{"arch": "swin", "model": "self-supervised image encoder", "dataset": "rendered rooms with furniture", "train_examples": 145000, "image_size": 32, "crop_scale_min": 0.4, "horizontal_flip": true, "color_jitter": 0.4, "cutout": 0.25, "method": "simsiam", "norm": "rmsnorm", "norm_position": "res_post", "activation": "gelu", "mlp_ratio": 4, "head_dim": 32, "fused_qkv": true, "bias": "all", "qk_norm": false, "layer_scale_init": 1.0, "parallel_block": false, "inner_norm": false, "moe": "soft", "num_experts": 4, "moe_every": 2, "expert_mlp_ratio": 1, "slots_per_expert": 2, "shared_expert": false, "patch_size": [2, 2], "depths": [3, 6, 3], "widths": [96, 192, 384], "projector_hidden": 1024, "projector_out": 256, "projector_hidden_layers": 2, "optimizer": "soap", "beta2": 0.99, "lr": 0.0019, "beta1": 0.9, "shampoo_beta": 0.99, "eps": 1e-08, "precondition_frequency": 32, "max_precond_dim": 1536, "one_sided": false, "adamw_lr_other_params": 0.00074, "cautious_weight_decay": true, "steps": 5000, "batch_size": 128, "epochs": 4.4, "lr_schedule": "wsd", "decay_fraction": 0.3, "final_lr_fraction": 0, "warmup_steps": 250, "weight_decay": 0.1, "adamw_weight_decay_other_params": 0.05}
Rows from block 6 of a small self-supervised image encoder, named by matrix and row number. Rows with one number belong to one neuron. Each number is 50 + 15 x the weight over its row's rms, rounded and kept within 0 to 99. All counts start at 0.
Before each neuron's rows are labels from the 100 images, of 14976, where the neuron reaches its highest value: "colour at peak" is the nearest of a few named colours to the mean colour under the peak; "responds to" is what is common among them. Only what is clearly more common there than usual is listed. The data: rendered rooms with furniture. In brackets: how many of the 100, against the usual share in percent.
# fc1: MLP up (model.blocks.6.mlp.fc1.weight, 768x192), inputs 0-63
# fc2: MLP down (model.blocks.6.mlp.fc2.weight, 192x768, transposed), outputs 0-63

colour at peak: grey (72 vs 28.4)
responds to: black walls (41 vs 8.7)
fc1.588:45 42 41 65 63 89 63 46 47 49 55 28 57 40 51 54 34 45 69 67 61 57 40 52 70 40 66 42 46 48 58 49 37 52 25 71 30 39 54 57 28 51 53 63 56 54 26 24 46 54 57 61 61 32 22 44 50 35 48 52 66 40 53 50
fc2.588:48 21 40 45 43 39 29 59 46 56 35 40 37 70 32 59 28 79 56 45 43 85 31 31 49 65 56 38 59 47 39 66 43 54 39 50 39 51 59 60 44 52 23 42 47 68 65 52 68 47 42 37 45 36 54 52 82 36 78 58 58 63 50 66

colour at peak: pink (40 vs 4.3)
responds to: white walls (33 vs 7.7)
fc1.531:27 66 36 56 48 55 66 39 51 42 53 25 50 32 31 49 47 46 55 47 35 62 39 63 48 54 24 54 44 47 53 50 15 58 32 53 33 68 38 52 86 35 66 39 28 60 67 48 57 48 64 31 68 48 48 39 75 23 47 46 70 60 65 54
fc2.531:77 46 52 55 47 55 34 37 60 53 87 61 40 48 42 53 68 51 43 38 41 46 46 10 60 59 58 69 32 35 43 45 29 90 51 41 49 34 60 80 30 30 72 68 51 47 30 42 60 62 52 55 40 50 53 34 62 36 48 77 06 43 24 43

colour at peak: cyan (28 vs 1.3)
responds to: window (95 vs 59.7)
fc1.458:61 46 62 57 61 52 83 57 20 60 71 46 48 59 46 25 36 62 74 16 62 42 45 41 55 43 44 47 58 62 67 33 47 31 35 53 47 43 24 42 42 35 62 69 68 28 26 57 67 54 34 60 64 49 23 70 39 59 46 49 52 48 47 58
fc2.458:61 76 46 42 38 52 46 52 79 51 66 48 55 57 20 54 52 41 46 46 92 51 46 67 57 62 63 35 11 74 29 59 49 23 66 57 58 34 57 63 35 72 76 29 31 48 61 55 39 67 77 33 31 41 44 25 46 80 41 54 28 58 53 47

colour at peak: yellow (30 vs 0.7); pink (28 vs 4.3)
responds to: yellow walls (38 vs 8.7)
fc1.85:58 53 37 53 63 53 38 59 79 39 38 27 58 33 51 55 37 82 45 60 61 42 31 49 43 37 21 17 68 60 56 58 56 73 47 77 54 42 36 39 77 69 66 45 61 56 24 38 68 59 51 74 68 45 67 68 67 30 72 85 46 72 23 42
fc2.85:59 42 69 71 28 80 48 06 59 56 63 48 79 35 60 48 78 47 67 39 35 74 52 27 55 48 32 41 56 60 51 59 33 54 47 52 49 54 28 38 65 82 36 58 44 48 34 51 50 36 30 72 24 48 46 51 61 53 46 53 64 50 35 47

colour at peak: black (79 vs 17.1)
responds to: black walls (43 vs 8.7)
fc1.353:33 51 52 52 56 30 24 30 54 58 17 44 52 32 65 66 46 17 32 59 41 38 61 29 86 59 47 84 43 64 72 36 54 66 44 46 54 66 54 64 60 48 46 68 66 61 28 66 57 37 48 32 77 58 53 47 50 51 28 49 33 79 72 66
fc2.353:53 39 29 39 59 49 48 82 55 42 24 48 42 48 68 66 44 50 61 60 50 55 78 63 54 33 61 48 27 61 38 24 63 56 44 55 58 38 37 45 42 47 55 54 36 75 39 63 60 47 23 70 58 62 54 59 44 59 75 73 54 65 72 64

colour at peak: red (33 vs 1.4); orange (27 vs 1.2)
responds to: window (90 vs 59.7); red walls (42 vs 8.1); orange walls (30 vs 8.4)
fc1.323:47 39 68 60 25 58 56 70 59 59 86 60 57 91 38 64 39 70 55 44 46 28 50 32 58 68 65 58 45 39 61 47 78 72 76 76 58 41 40 65 39 33 70 67 35 42 55 27 41 62 33 43 68 41 11 52 51 60 52 44 53 62 40 44
fc2.323:52 24 58 49 30 35 51 85 79 39 59 65 42 53 47 60 44 55 60 65 20 36 42 51 39 19 44 54 53 39 30 51 62 34 56 85 60 46 67 59 61 56 49 65 38 44 45 51 28 43 50 47 43 35 70 54 40 62 32 45 36 49 58 60

colour at peak: grey (57 vs 28.4)
responds to: white walls (25 vs 7.7)
fc1.180:44 43 46 48 54 68 54 73 90 34 86 37 29 47 65 26 75 64 43 49 48 47 60 53 59 45 47 62 30 51 34 54 50 58 35 46 19 43 34 55 41 62 49 60 59 31 53 42 41 43 32 18 49 39 73 24 43 55 46 49 54 57 21 49
fc2.180:45 35 62 80 38 44 61 24 61 55 54 44 55 55 69 36 79 44 40 55 58 60 26 29 39 41 32 48 47 52 74 64 59 93 45 73 78 28 49 31 53 56 58 67 39 65 51 38 76 38 66 43 60 66 68 30 54 40 48 37 30 49 42 32

colour at peak: white (32 vs 0.9); pink (28 vs 4.3)
responds to: window (90 vs 59.7); yellow walls (26 vs 8.7)
fc1.574:35 27 53 47 45 47 39 66 64 60 31 49 61 44 58 62 46 36 46 51 72 43 32 31 39 52 56 55 52 65 64 94 50 51 60 26 60 49 30 58 41 27 62 63 39 39 74 78 33 70 31 62 53 51 40 26 40 68 50 35 53 47 60 61
fc2.574:64 48 45 51 63 24 64 45 39 50 22 53 64 60 72 57 26 54 57 77 37 79 67 45 44 38 54 34 52 19 41 71 15 13 54 35 68 31 83 53 85 64 67 59 44 49 12 62 38 49 37 56 74 59 58 46 37 66 61 64 48 08 60 65

colour at peak: white (46 vs 0.9); pink (46 vs 4.3)
responds to: window (98 vs 59.7)
fc1.311:59 30 66 35 78 62 50 42 63 45 19 23 55 41 76 42 43 33 38 32 30 17 32 57 37 68 47 72 39 27 73 76 53 47 43 48 30 29 65 67 54 51 63 43 60 31 56 59 63 72 26 44 60 43 50 47 79 59 28 54 35 48 55 59
fc2.311:59 78 34 61 40 60 62 20 48 41 12 50 65 52 57 52 52 40 59 49 50 61 54 21 63 69 51 55 26 52 28 70 46 33 39 42 27 78 36 56 80 14 66 69 53 56 57 43 79 45 49 62 55 58 47 36 63 36 37 49 57 44 64 38

colour at peak: brown (72 vs 33.5)
responds to: window (93 vs 59.7)
fc1.737:52 24 73 73 53 38 22 50 45 30 46 49 58 27 41 70 33 22 23 45 52 38 59 40 40 53 48 45 56 50 46 49 59 30 53 46 60 67 85 63 37 46 63 46 62 37 56 25 51 66 56 62 66 53 38 67 70 67 65 35 11 38 59 28
fc2.737:26 40 56 73 72 63 43 70 49 53 70 42 66 51 30 45 36 39 50 55 37 21 46 08 58 81 74 32 58 42 42 46 31 53 44 35 26 74 58 58 58 42 64 53 60 05 51 71 47 60 51 59 51 42 28 83 64 69 22 51 67 51 54 53

colour at peak: green (26 vs 6)
responds to: window (95 vs 59.7); green walls (27 vs 8.4)
fc1.172:34 25 18 73 45 45 46 66 41 54 54 29 47 71 46 21 48 43 33 30 54 49 70 61 28 61 39 47 36 33 44 57 40 62 66 47 66 41 41 61 60 29 72 35 53 39 68 34 53 23 58 35 44 50 67 65 75 49 37 76 43 76 56 35
fc2.172:73 74 57 47 37 45 46 38 41 59 74 55 39 53 68 80 40 59 61 37 70 53 43 38 54 66 59 63 47 33 41 39 68 40 56 25 03 74 45 81 28 35 39 66 29 53 56 51 22 43 44 65 43 53 20 58 60 52 44 45 58 58 22 48

colour at peak: brown (70 vs 33.5)
responds to: count: zero (41 vs 19.7)
fc1.338:47 67 35 40 77 36 39 45 44 48 55 40 49 53 37 36 55 53 47 42 57 54 90 36 40 27 57 68 44 33 72 31 63 59 63 42 47 25 60 38 41 50 39 73 38 67 70 58 37 39 69 39 52 32 32 16 66 31 54 39 32 60 95 41
fc2.338:38 64 33 57 61 40 59 72 33 58 60 53 47 79 38 58 35 43 46 36 46 19 51 79 54 45 56 46 69 61 59 40 47 47 50 77 76 74 28 48 35 44 28 36 38 70 62 32 60 72 31 50 47 54 93 48 48 61 52 48 34 49 24 36

colour at peak: brown (64 vs 33.5)
responds to: umbrella (51 vs 15.4); black walls (46 vs 8.7); count: four (41 vs 18.4); largest object: umbrella (26 vs 6.1)
fc1.550:37 15 47 57 34 32 69 82 20 59 37 50 46 40 61 59 26 32 68 37 34 29 35 50 48 86 33 51 24 39 29 38 54 55 52 62 58 48 67 42 74 68 53 76 60 54 27 48 46 36 23 65 71 33 50 36 52 39 45 67 50 55 54 60
fc2.550:49 27 49 54 48 69 31 55 61 57 44 48 55 62 41 67 37 41 50 91 50 45 57 29 56 20 46 61 51 44 41 54 65 61 46 33 37 50 51 39 49 31 53 36 54 40 75 37 69 37 48 78 35 53 47 55 57 45 60 59 48 48 63 84

colour at peak: black (47 vs 17.1)
responds to: yellow walls (32 vs 8.7)
fc1.391:65 47 43 40 57 56 46 56 87 59 56 25 42 79 54 43 50 41 43 66 13 59 36 27 33 32 50 39 27 51 61 69 39 35 58 71 41 37 64 77 63 63 55 40 78 69 58 45 59 29 47 40 40 92 65 62 52 45 32 77 37 48 35 25
fc2.391:69 35 68 45 30 35 45 48 55 47 42 47 41 65 42 53 34 59 37 46 77 66 44 52 33 57 26 73 44 49 29 24 47 57 20 59 36 45 66 33 66 58 22 52 48 39 32 38 42 42 44 39 53 65 62 82 51 43 44 55 16 55 49 61

colour at peak: purple (28 vs 1.9)
responds to: purple walls (30 vs 8.3)
fc1.534:50 62 67 76 64 69 50 39 42 43 72 54 78 36 39 49 39 38 43 30 52 47 35 37 27 45 78 60 45 42 46 65 38 68 37 39 65 61 48 69 57 49 66 47 45 44 46 41 56 31 56 48 64 27 30 48 47 65 25 39 41 48 64 66
fc2.534:34 48 60 62 53 36 10 65 54 65 71 52 48 61 46 60 29 61 76 49 28 53 64 92 51 52 58 39 53 47 43 90 45 52 38 42 51 34 93 47 38 63 78 90 54 61 37 76 59 35 65 75 46 59 27 28 40 50 69 48 70 75 48 65

colour at peak: brown (65 vs 33.5)
responds to: trophy (34 vs 15.2)
fc1.335:73 55 27 61 65 58 75 42 56 70 66 46 61 55 48 54 69 31 45 28 78 41 66 10 65 50 61 53 55 50 77 49 58 61 86 47 37 41 76 60 91 45 53 60 34 66 89 75 41 59 34 39 51 37 61 42 56 41 27 55 65 58 58 62
fc2.335:52 60 56 55 57 67 36 61 66 41 73 39 32 72 48 45 67 62 34 41 48 44 73 78 57 42 34 53 46 56 68 24 53 57 58 57 54 76 56 53 57 32 82 36 63 36 58 65 33 61 60 42 68 52 62 45 53 62 41 49 59 45 42 53

colour at peak: brown (77 vs 33.5)
responds to: pink walls (32 vs 8)
fc1.500:65 10 51 28 72 53 79 65 25 44 54 38 31 54 36 41 44 62 57 92 75 30 42 63 24 23 36 81 49 32 72 59 43 76 53 52 31 53 47 61 53 49 79 62 13 36 82 16 41 56 59 46 52 36 39 38 44 46 44 41 59 59 46 46
fc2.500:58 41 68 56 59 40 58 41 56 17 57 51 53 33 19 62 29 64 50 31 53 56 39 24 55 62 34 43 53 33 42 76 49 51 43 28 56 39 59 76 67 54 83 36 63 34 76 34 42 37 18 53 40 59 42 57 65 23 62 35 76 45 42 24

colour at peak: brown (69 vs 33.5)
responds to: white walls (34 vs 7.7)
fc1.363:67 65 46 61 63 37 78 62 25 30 43 58 49 87 62 53 44 46 54 49 62 41 49 51 37 18 33 58 60 62 36 55 51 50 64 56 32 66 37 46 53 39 66 29 41 63 40 38 48 51 24 64 48 57 62 58 43 62 68 59 72 21 28 28
fc2.363:63 35 52 39 58 57 35 47 22 47 67 28 60 38 54 48 48 56 59 59 41 48 39 31 44 56 28 46 41 56 54 68 69 45 16 59 55 70 53 55 71 60 57 63 46 78 51 53 48 69 45 66 63 43 60 41 44 48 63 35 23 54 35 39

colour at peak: white (100 vs 0.9)
responds to: window (98 vs 59.7)
fc1.481:44 77 44 49 14 46 42 65 55 55 45 60 39 41 54 42 59 52 33 50 42 25 33 70 37 61 62 39 34 52 70 35 51 52 31 40 66 60 49 37 25 60 44 67 33 44 63 55 63 42 15 34 72 65 19 39 51 57 46 53 11 34 38 42
fc2.481:37 56 83 41 61 48 41 38 51 48 66 40 74 48 34 19 36 52 46 53 70 49 27 12 62 53 55 58 43 49 36 39 56 27 73 64 29 31 44 34 26 54 30 78 60 61 51 49 55 29 53 35 58 53 62 47 49 42 36 60 33 63 65 51

colour at peak: white (74 vs 0.9)
responds to: window (94 vs 59.7)
fc1.748:69 53 33 44 62 38 47 40 75 34 46 62 72 44 44 57 60 45 49 50 26 54 51 42 69 60 53 53 33 56 30 35 28 53 46 60 43 50 65 55 53 66 56 60 37 36 37 33 52 34 26 43 60 42 23 48 49 52 09 54 18 56 50 49
fc2.748:48 51 66 30 18 60 55 58 51 36 55 58 31 50 46 56 33 19 47 73 51 26 39 29 57 52 60 58 62 72 45 33 55 55 58 38 47 46 28 65 53 53 27 56 50 31 54 53 49 45 31 46 35 60 30 77 69 51 49 36 79 46 52 22

colour at peak: purple (25 vs 1.9)
responds to: window (90 vs 59.7); purple walls (26 vs 8.3)
fc1.559:70 47 67 62 42 72 56 47 36 53 33 37 71 79 35 39 47 58 50 69 25 39 55 67 54 66 50 45 25 35 51 61 71 60 37 58 44 28 71 51 65 25 75 61 55 37 64 41 40 39 47 38 47 28 53 57 54 38 36 56 54 61 51 45
fc2.559:37 42 68 35 33 42 44 80 44 76 42 68 41 32 39 69 48 72 42 89 75 34 00 40 66 45 71 54 36 43 32 24 58 69 80 61 37 46 43 59 39 43 56 58 59 32 59 32 53 39 38 27 46 60 47 66 54 64 65 25 49 56 35 44

colour at peak: grey (64 vs 28.4)
responds to: pink walls (34 vs 8); white walls (26 vs 7.7)
fc1.41:65 54 49 50 40 55 85 80 81 63 48 60 57 28 81 50 43 56 30 46 60 47 36 61 48 31 36 79 65 46 61 31 64 53 59 43 43 49 39 59 20 43 57 65 57 32 32 40 72 41 81 77 61 49 67 55 43 45 49 63 58 47 49 53
fc2.41:62 46 40 61 36 65 58 19 67 77 49 49 47 73 57 32 66 38 44 51 67 61 39 65 48 45 34 92 55 35 44 47 39 44 83 30 82 38 50 39 50 43 49 68 53 35 52 57 34 53 26 30 59 65 54 33 43 69 40 59 51 52 46 58

colour at peak: brown (68 vs 33.5)
responds to: pink walls (29 vs 8)
fc1.568:61 64 41 56 45 63 56 37 57 73 83 57 39 54 65 39 50 36 53 53 66 48 34 70 51 43 60 72 48 55 30 31 48 63 63 41 62 43 54 59 68 71 55 61 61 76 38 61 29 65 44 40 75 34 89 42 69 11 55 39 53 48 77 43
fc2.568:78 44 37 68 58 32 63 31 38 51 80 34 44 37 60 67 43 25 26 21 56 64 27 70 23 34 56 48 46 62 64 72 62 46 62 52 73 34 29 33 42 50 49 37 80 61 57 41 59 70 40 36 45 47 53 27 53 34 52 52 36 55 41 67

colour at peak: black (87 vs 17.1)
responds to: black walls (27 vs 8.7)
fc1.100:76 38 37 58 32 49 43 98 36 49 43 30 43 40 37 58 39 50 43 79 54 36 66 50 36 53 70 63 42 33 66 48 24 52 35 35 37 51 44 60 37 52 44 46 60 24 58 47 36 66 68 66 21 82 45 57 43 60 40 36 70 65 48 25
fc2.100:70 73 40 44 42 55 66 74 69 77 41 25 42 81 48 46 47 41 56 74 58 60 25 39 40 61 53 35 68 50 71 49 55 64 52 72 56 28 48 41 27 74 24 47 57 45 46 70 51 16 46 35 56 37 63 28 36 00 57 49 39 51 42 36

colour at peak: white (45 vs 0.9); pink (38 vs 4.3)
responds to: count: zero (54 vs 19.7); floor: plain (25 vs 3.1)
fc1.139:43 71 50 49 34 51 44 56 34 40 54 73 37 54 73 38 58 46 16 71 52 44 67 21 73 29 21 30 54 23 35 45 51 28 39 53 55 52 34 60 40 51 59 55 42 54 18 32 44 36 49 41 51 70 46 33 14 55 51 75 26 31 52 84
fc2.139:39 57 53 24 62 58 28 52 46 49 55 72 41 44 38 44 90 50 37 68 32 53 58 48 66 49 41 48 65 48 65 26 25 39 52 38 77 57 74 48 30 72 18 78 18 38 67 55 48 46 35 69 75 38 11 30 54 58 55 43 34 45 64 38

colour at peak: pink (34 vs 4.3)
responds to: pink walls (30 vs 8)
fc1.635:30 32 48 35 58 46 37 39 48 18 73 38 40 45 32 54 64 48 46 45 57 12 58 13 28 82 46 83 47 78 47 34 75 48 57 58 47 21 42 62 58 47 52 67 45 38 68 43 33 53 50 40 34 41 52 54 71 58 72 44 31 38 57 45
fc2.635:71 46 75 74 48 52 31 49 51 34 58 67 55 57 50 66 48 41 23 32 37 20 52 37 43 43 44 54 62 65 39 80 33 66 58 44 65 42 41 64 72 31 75 54 59 09 68 42 36 70 64 30 53 63 34 37 43 40 67 54 70 39 24 31

colour at peak: white (77 vs 0.9)
responds to: white walls (46 vs 7.7)
fc1.56:54 46 44 30 50 37 44 68 24 57 54 54 50 50 61 68 65 55 37 46 36 42 41 38 39 55 47 49 60 43 29 39 47 49 47 59 50 50 36 54 59 47 49 64 59 44 43 32 38 47 37 48 55 40 45 39 47 30 61 60 67 10 44 49
fc2.56:61 70 34 50 56 33 67 46 43 35 12 76 57 22 31 69 56 58 65 37 41 32 43 54 36 56 51 58 33 52 75 58 51 71 57 53 66 54 23 51 70 43 48 63 63 53 68 17 51 50 64 44 36 57 35 49 48 38 42 70 46 45 70 45

colour at peak: pink (34 vs 4.3)
responds to: white walls (30 vs 7.7)
fc1.219:53 25 27 54 52 52 41 57 50 57 30 61 37 48 35 48 48 56 63 56 33 24 32 32 30 35 38 49 63 51 77 63 58 49 14 53 43 32 50 42 49 52 51 32 59 21 48 29 75 55 76 46 47 35 39 44 73 43 48 35 39 58 35 46
fc2.219:48 47 49 60 47 19 33 21 26 43 51 72 43 49 34 52 33 45 51 44 44 73 45 47 81 41 47 49 42 56 53 62 34 25 26 53 49 23 54 59 48 50 69 77 33 29 64 46 53 40 50 52 70 40 27 64 43 39 41 66 46 26 51 28

colour at peak: white (34 vs 0.9); pink (26 vs 4.3)
responds to: window (92 vs 59.7)
fc1.128:49 55 56 46 55 76 34 36 42 52 72 53 63 42 48 65 49 61 32 21 47 43 19 47 48 46 40 80 30 40 68 30 57 62 45 24 51 45 52 53 56 42 49 35 62 41 23 51 50 45 39 35 51 56 56 27 56 41 29 47 38 47 57 42
fc2.128:42 75 46 53 35 70 57 55 43 53 45 49 42 37 67 75 74 68 55 40 64 39 55 55 37 60 37 41 52 67 56 52 87 61 27 44 42 45 36 78 58 43 80 50 39 48 51 48 81 27 46 52 42 60 58 63 51 40 52 52 61 44 48 18

colour at peak: pink (47 vs 4.3); white (29 vs 0.9)
responds to: window (96 vs 59.7)
fc1.208:25 29 55 45 29 64 75 37 52 62 54 44 30 38 67 36 57 51 53 27 65 54 40 37 37 59 17 64 37 39 63 49 46 58 37 05 42 37 48 55 81 37 52 61 59 41 36 59 70 59 62 59 46 48 43 26 67 57 35 55 79 58 58 38
fc2.208:37 42 53 44 43 59 52 61 22 46 52 45 47 32 35 48 34 53 47 35 21 40 81 49 49 77 58 39 50 59 43 73 40 69 43 61 28 42 49 32 73 45 73 49 45 59 56 59 37 54 55 68 56 40 45 37 35 72 69 83 41 31 15 40